A small image embedding model, trained from scratch: 203450 training examples.
Rows from block 6 of a small image embedding model, named by matrix and row number. Each number is 128 + 24 x the weight over its row's rms, rounded and kept within 0 to 255. All counts start at 0. Numbers have three digits each.
Before each channel's rows are labels from the 100 images, of 14848, where the channel reaches its highest value: "strongest on" is what is common among them; "patch colour" is the nearest of a few named colours to the mean colour under the peak. Only what is clearly more common there than usual is listed. The data: drawn small creatures on textured ground.
# c30: last pointwise conv (model.blocks.6.c3.0.weight, 352x352x1x1), inputs 0-87

strongest on: small; snail; yellow; creature: jellyfish
patch colour: black
c30.294:142130142138151077153178111101124097119112115120133145132132115163169121112105109123131154128095132156148135122141179097167140140092148135188156131133112136144157102105114131084131137140112139135129137110132133111121132145149104100151113087132117140125082093115156

strongest on: spider; yellow
patch colour: black
c30.337:136163131101167161135140116142117106118118155156101115152141155144106131115117118204127108104132113136146135137121148113131097182147123161146132127107127152121129123138170147111136121118120112094107131124165123097138090128136175151082142099137124125132122106126126

strongest on: white
patch colour: black
c30.74:178123097132135139159141131121119144126156131122109133153114155165122128180139162145132121099166082134153140127103148128169099135137069141099132151095124082183094116112103157077123166114133169122146141138149139129106179117172087114074151152117061124092163103147115

strongest on: crab
patch colour: brown
c30.274:119111113106150126111132098111091186159124138172083097083145162145114118185105133149157126140079129085115146123092088150134123150133117155105121172130130102174101151141071177124143131116142109114147117148150123116150144133140102143134143185148125114093162138121115

strongest on: fish; white
patch colour: black
c30.293:151170189115108144090137110135129104116140108141146113140109140139134170138122159147122099120130157148122153131142134127123093108121137135133122116113151081159122153107154165079133115124119128130126140167158172159124157128162114154134105201123129146116133119152144

strongest on: dragonfly; snake
patch colour: grey
c30.29:121094139215129174151154170125151118139146108106163125125122051129152138144120106168134153143167146127119147102115154149114140160147150100119143104179106134146136099195115099144123150149122106154107122174119109123145157136116137140133162107154135136116119169112133

strongest on: small; white; jellyfish; creature: snake
patch colour: black
c30.191:118133100164120156099153139176120123116181123148118142131130105151160138172116095128076134105115120131089127157155102126130134146134094119156120130141133130115111129129135143142113087139132120144120137118124137120138133147177104126108117155135135130125105135141153

strongest on: white
patch colour: black
c30.37:135170159130103140153132127151118131138132133074103138133154156111139132145114171161119129120134092140131145147115118130112173097156126175100143108103134116141107168107093133126127127105103151139103202112121082125144196113128146122082161210167125130116123130154100

strongest on: crab; dragonfly; white
patch colour: black
c30.80:119102093113151122109111121179133140152121104137115130082128173162138130079122120218131116134124148117129162111124125090124071148128107138113094076124156119134133138094136140108135144122120151121131113135186096125109151091122113120116149147167119093113132121144199

strongest on: small; dragonfly; white; creature: snake
patch colour: brown
c30.56:109115123135092143143120119112122147098125131122127123146117134155127141132074127139196118111162112182087099142126117128123148135105159131095109118175153138125119157128154122132122070151123146083131142088131125147144115121086143140172155109090116102140122131154122

strongest on: dragonfly; white
patch colour: black
c30.27:116101123120100158161128101181085143193129129167168134157100145094136117116133080103117109153166119112109144157120113129120150145054131122108126130119143141106102109134157099136140109161140120124128162090133145105098158194120116137117140119113125131068108139177130

strongest on: butterfly
patch colour: black
c30.343:096115128105109091139102129127131158127138127158152117149083143145101177136121099117139142126145136135100134115083145091108106103113141100141071125120155112093154109110150157130160134107104134129108122140121129156145135140149194105125096189118099118110130136140181

strongest on: small; white
patch colour: black
c30.319:131137106129148094143140150156143161132123115114138129137118170148122125120084085144141092127146083159108152121133159140123126132130131117139142179127129093127112134135122200178137092109139143133131095134151121110161134139137144133150149152134069109100124134103118

strongest on: small; snake; white
patch colour: black
c30.57:121115148175122114138123152140120120133112128165101187118173137147087125143153115114132126110094130147089142148109153128119146116113133138157158135144125107147150113091104142131159140091102103141122057145122168133135084164129100126064100163115119149134133138061130

strongest on: small; snail; white; creature: jellyfish
patch colour: black
c30.91:163160089149158131089133137113100132119199107142112159111117138117136128158111097111116145121151112083106147115111179123153082089128125133106117129133110143125115094112116136116166090101142105110139162104119174083115081127146145152092129132117138118113137085141107

strongest on: snake
patch colour: grey
c30.190:144143137105128200119121102158121132145121136144118106086153151110152086099145125189104135111098126087160141098137100125143109137099156110096147135096161113073124153104118098137107100149120108069117134143125104132120168110153147141124127118127128123145129143138114

strongest on: snail; small
patch colour: grey
c30.322:138090151107114092167126139130109101124146119116150085141130130102118140164119122114138143117133105170110151139145162154197170103140137066153176142103113124144095117122086120134106113134111150129131138093130126151128135114144113115125137117126093128107156159126140